config.yaml
questions_per_image: 8
encoder_stem: "single"
fusion_encoder_positions: "rope"
optimizer: "soap"
precondition_frequency: 50
Rows from block 5 of the image encoder of a small model that answers yes/no questions on an image's attributes, named by matrix and row number. Rows with one number belong to one channel. Each number is 128 + 24 x the weight over its row's rms, rounded and kept within 0 to 255. All counts start at 0. Numbers have three digits each.
Before each channel's rows are labels from the 100 images, of 14976, where the channel reaches its highest value: "lies over" is the class under the peak; "top examples" is what is common among them. Only what is clearly more common there than usual is listed. The data: rosettes with rotational symmetry.
# r30: branch 2 reduce pointwise conv (encoder.blocks.5.r3.0.weight, 60x240x1x1), inputs 0-119
# b30: branch 2 3x3 conv (encoder.blocks.5.b3.0.weight, 90x60x3x3, transposed, each kernel summed), outputs 0-89

lies over: backdrop
top examples: vivid
r30.59:143135126111152114092136103138130118117096145117111154097134119145136099066121122088129102157096157110116133135197148119109100130144191093115139148109122092122116125157114136091103062131191131207141188136134117113134104165126149111074143107131116109141127131124108140158152130166143106159104120162139106104132104066142141142116119136114097129173101118111119115
b30.59:162117143147146091151105157135092104192114134147150099103162159102110087128160115082142100111127149125106112099121153133138105141125152096103107154122144142145138136071132136095120135106127110148164144127161132105117174111120142144124123105186112122139161177118142108126

lies over: backdrop
top examples: vivid
r30.45:102100146116157112122145123111057124108088093159147124174112096165136139135099147140105119196166137131118147133139081107134145099111125109125126143099129138174119113087086132099177130138121132130098142154144133105158086149113066172137146129134119158127100104120141137129175137146134138153101133116142137116143131112102124160096143133132123126103134177164168177
b30.45:142141166130169166136128142096121102190094105109143142125142163167095107120161119131168114077162135116149123113132124139124151135123106164095104118092122157151115140107129129131142162174165110109129102096123124117099125119173089125125109136172097101124152121134134123083

lies over: backdrop
top examples: warm; vivid
r30.56:156114131143161123136130124153133122124127157139128148151157131124094147123118065093141123150134176106096135115124112140076164063147132180093091142126143134117074107151144144110134138118146150127094078136180155106125119120142132141145142139150114167112113144127095131142092159084148122078142139175132154176137187117103096144105152150137104108127152180136132100
b30.56:149158103156117129105162100118134130146121091173116078144128137141091140089132095136149096140096116096144133098123112158118104101117127123093128118154151138159118125114108108149106186145096138117130120115121130129130174142115131157162189120106110079147170116110080114140

lies over: rosette
top examples: vivid
r30.16:111141132173150107151151183143110150117129147150109153148136140102128094124147201118101115129114123124140083101132158139112123125151121147100122130100146182110115154131092119121120119175085129117140138122150200069071117108142169139108122134128098139134139090173124128105124123134126135138107191154141155115154111092184078114131142151159138107156141133143156138
b30.16:119181119129082110143099099125152095128120093182104148109113126137083128150104102119149083121130121160127144119126119156142146148175162084114105145105137124157152097135129145142118142142124126114141132126122107061118116123086113134117153130079119166153124113180139150152

lies over: backdrop
top examples: vivid
r30.41:164150088118112087098125140139143116104133047157090164119112121131135120058073113096108152108115108132145135117121088120107100130079142096175137147097155098106126144094163129106132134128151126127151164115090123119125113159120112121146127125163126128103131108124109127141141157122146166109141120103158130157117130109152098115140156146123083122113121146159106103
b30.41:113130144133123202140149106071118083133135157116129113139166141154119105170122151091090123098113121140128133151088122130130126119091153115153096122168141113127184119141135097120152125183145098084128114116131094118092120112120146149092130128140153153132120142090146110143

lies over: rosette
top examples: pastel
r30.6:098119127166124146087144092157130145116133181066158144161160166088116169152099141124115141140142088149108175157106111094133164162124098149111172156121167134118094138063155159142124142159174118139132095137174125152096106125146130132107161166137140092122145093110067095122104120141115147121149121124146084147111165117137111157111126151107135160099135129106117119
b30.6:107162132097099152122103140117110143120121139121077111126122147164140097102093102101178113121086126137140114112099106129145163114170125173137136121139146109106102091113102189144138125075127149131104158116153178107113149126082141155144151114109109162101120136120137116147

lies over: backdrop
top examples: vivid
r30.11:114104147105144132168108100097119148073114099100110138117124121149154120070157102095102189150102143160138172108132120128129121126082124160110111106130136132134092105138126137084121174158164089162139131153131087110074136142144121121147124115129087172119163121120096126141159141094132134149141131151092135153113147132102143117101176088094148115127132130116158140
b30.11:121154113105098127150093127108074111172115165091128088131149165118109135149118108121101111159117136149121190127129122098076151114123132119146119124081126121128089129145149122082163095133121153149147104118099141095090114163125101140120120132155130111110167147112103167141

lies over: backdrop
top examples: vivid
r30.29:159147064137098123124135116136137096095124172106147137107123121122087162100164117106157101088129109128140098133120097152121104082092088139149147147130140119153145115130151123128093138140114108110147096153125131119142157137125087186151130100111117158144128168187107086136122147145159095143128119149107134133130091132153128157130128175114121111138072180113069114
b30.29:151133146116128136134091178149144118114143105164138074101185140084113100130151117150099158151163125141127106158111094133114094128131130160115123168128112145133145128144181146085101150147163138127103141128083108125109150148114098104120142159122082128101112151160144138146

lies over: backdrop
top examples: vivid
r30.50:090093174091103121113131120126118126131102113123136131116165148133097160110100117098145117119143095129103117123138134115160111117156129170178102152125073131121111108127119137128091115143161067131141136117092125125150142159152132128087129144153136156152143127082097127158135127125088089137138143096083107149180114135124095101158118181152148145100158137100117101
b30.50:116122137075107115133075112094142102145150129116090116110125175095142110108117134102099112110121126098142099120169096112136090124142154120113107131117156103169143137121150121122138080130177133136153168095116089147071132095121097133152139099141136109130144127083118106103

lies over: backdrop
top examples: vivid
r30.9:115121135128129108112092102166152104106109136137085126102134125128117132111144146076119134136126073125098096158136109088115099129145118126103127116179116126142133096154115119136133143124129094133134087159149114129125139117116105170125132123085096132126158127151099114106134127122117135139087158072146141114120160129119153107131160091112126111102150120128114136
b30.9:144133170106124114110133161123114112105103132114084110114150121131142140121134140089127149143177145079140115166140118110133095139141121101140088093128106162120172076084108102118116104125108130079104139134146115185143128147095111152118104131086129144142172106092139107114

lies over: rosette
top examples: vivid; warm
r30.55:128145131137118118197099139190103172130076135129093133094146099127117148131118088131119157107163155104118108131134126145131155127128143126119131137113093088109145097093127070061142107092157145130140101160075149180127164136114102135135122123112114128131092087087098074147127111125131146107144116181146114113142134172095125108107126122142181123162153128159133156
b30.55:106123166132150160128145096131142119110096144156114119124156177154079136142132139106117067125124158116095150121107140141084176122149132111144173165145137112102075114119125134127151119165106098117129144090170133101180147104110115107143123112136107120108136135156115169129

lies over: backdrop
top examples: vivid
r30.47:131104122155105116110109102165120151093122114124142096137075125113129093120169083130098105161153114126133129153130090117127121069198100087111111132121127066097115151112092110078129166157102170106146133155114115123140135119150132139126095141123109122151103168107133159119129168153090179149096153152099137112139118141131123120116113129088146115122129145162146111
b30.47:125169108159137158157139174134125094145160083168127117107150113120134102149133134122172141103120164128099110166114121138126127139095122181137165105125130114124110113125139108167118141166124130137154130179116088087116112137119122119188135113164144083150125123152163155149

lies over: backdrop
top examples: vivid
r30.0:125131079098135125134108152115127136117116163133089138078154120141133129115133106107164129116097161105113098117086127106142142115083106124141157158125125137168103129132126119136098162100094114140129126144118117138137132094113100186101090107130108138161107173115130111100137121149126130122090167119108137115133134125149139111124084095152139121141176116143129162
b30.0:126103140102136140126137129142087116133110113136180132143157164112142130117127139150166140161151115131134144098102110136114165100097203135147153164145171121122103141121141109109113109115138115112110144141089084160085104150117106154147135112133110187132119142127156064121

lies over: rosette
top examples: earthy
r30.46:124092114104154137134138110154103130125128123151166160134148095115144136088149118100106110146117160174109107118111108119121138111115105142164111118107141196131123116120120177112122113145104105132120133167175137143149125105138098093118151118133106127106146152117165062087125096109111174161109108112127131110103150100126167150128153111098126091119104103127132159
b30.46:148145129129159134129149142120083100148104097133081159115132100135103134121115074104107134127122134127102085120134152158131132114107122157096125140098092105098113144126063107164084127150116155129159124084155129152119105118146094125149120120078102111100153078125096123125

lies over: backdrop
top examples: vivid
r30.43:189137145142148120127126160113126105121141102109167134149127063141155121127100121105112109150132109142118088148111103155130170156111127161149070151134139159139133144112138099132134119120134142137130116135144137116145155087134137088060145122119101076155119101122167140091142127116138096087140154141119086131152082135150132101110151119130122135132150097090195171
b30.43:121102107148084124105139135148153109127163124176171114179129160144151162103155159075111166111117104139145109159156132133119111167108139135146107122110131093147157119152125083123130137143134104083106147130110095115117133154175103124138138109128130159138069130091135145120

lies over: backdrop
top examples: vivid
r30.38:136112160171143110166132163129183168122088112132122165126125155136165071078113113141165141114095167137148148118130133122128164100140097120123147089149096106124171104128161144136118114127148092124141157140108110122137138153114110140145115102103080125139131169126152161110114137108130124143124123160133091095171156116148103090128145074136133127109160155107128144
b30.38:176163111114146114120126110130137105154153137148167157080103143180123136141149133174127109109090115128098144132083139113095139164132122161121105094143126131155132148112114117103050120079164121116103152123150140127116161092115142115123106126152127090111165151124129135132

lies over: rosette
top examples: vivid
r30.44:125147153141112187142150122158112157109129164098157065104136138131079125193124130130167140111118101185103106129094122107139102136148140093129113118085113170141169147109125121135094128159123132120133176145084143114142120120115125116172145141108134094128142119117134158132130118114094162116120179155161113127116136121118180105165123105124123092102124136112149109
b30.44:096099103163160148168133178112159114127142190144120106118132147116166151084133147104119098146115082146152103106153110122109170095107086096132120139149132127164132087142107158159102116113131159105128141114120119114165108131130156140113140128174110142082123128130117123151

lies over: rosette
top examples: vivid
r30.33:124157154144158138136156130121142143121107124145098123106150153088107124134099200171133151108126111119111119159106162123127173158196103094154083170148156125124126120128185126111133115082160147131126127097155138089138155137148140113113119137131158104108157157105115160145107150170148151105153135150144106080103153119147167103097171151080105123151132137129158112
b30.33:132121142106135159109105107122155099190100135135105120127121083119103126125140107123140126127166099148161108116127145175115105090147149155088121136106085167131139095100116140134156135089128126106081139117162136146087127106132136066133108152159107150111149119119181111139

lies over: backdrop
top examples: vivid; warm
r30.27:134130146126169142130123118102112134146111131115127087123147103107159117134126080125135136169156125101113143104138103127125214153104150159140093089123149140086120132118130160101158099145108168118115097150143143096148117130136130101159108169099121162108131131102117185118129119089112119095128131103115115102115119069114091146105119128159109095113116126135140143
b30.27:116098117155138110101102094160134098138115135110132113160104117140163117136136091113129126131108172145180122116136143125135085141133130123108117120154145142130124172096148132164126152090101097108108119214116116128129133156146096095146126131142159108096089094123174099099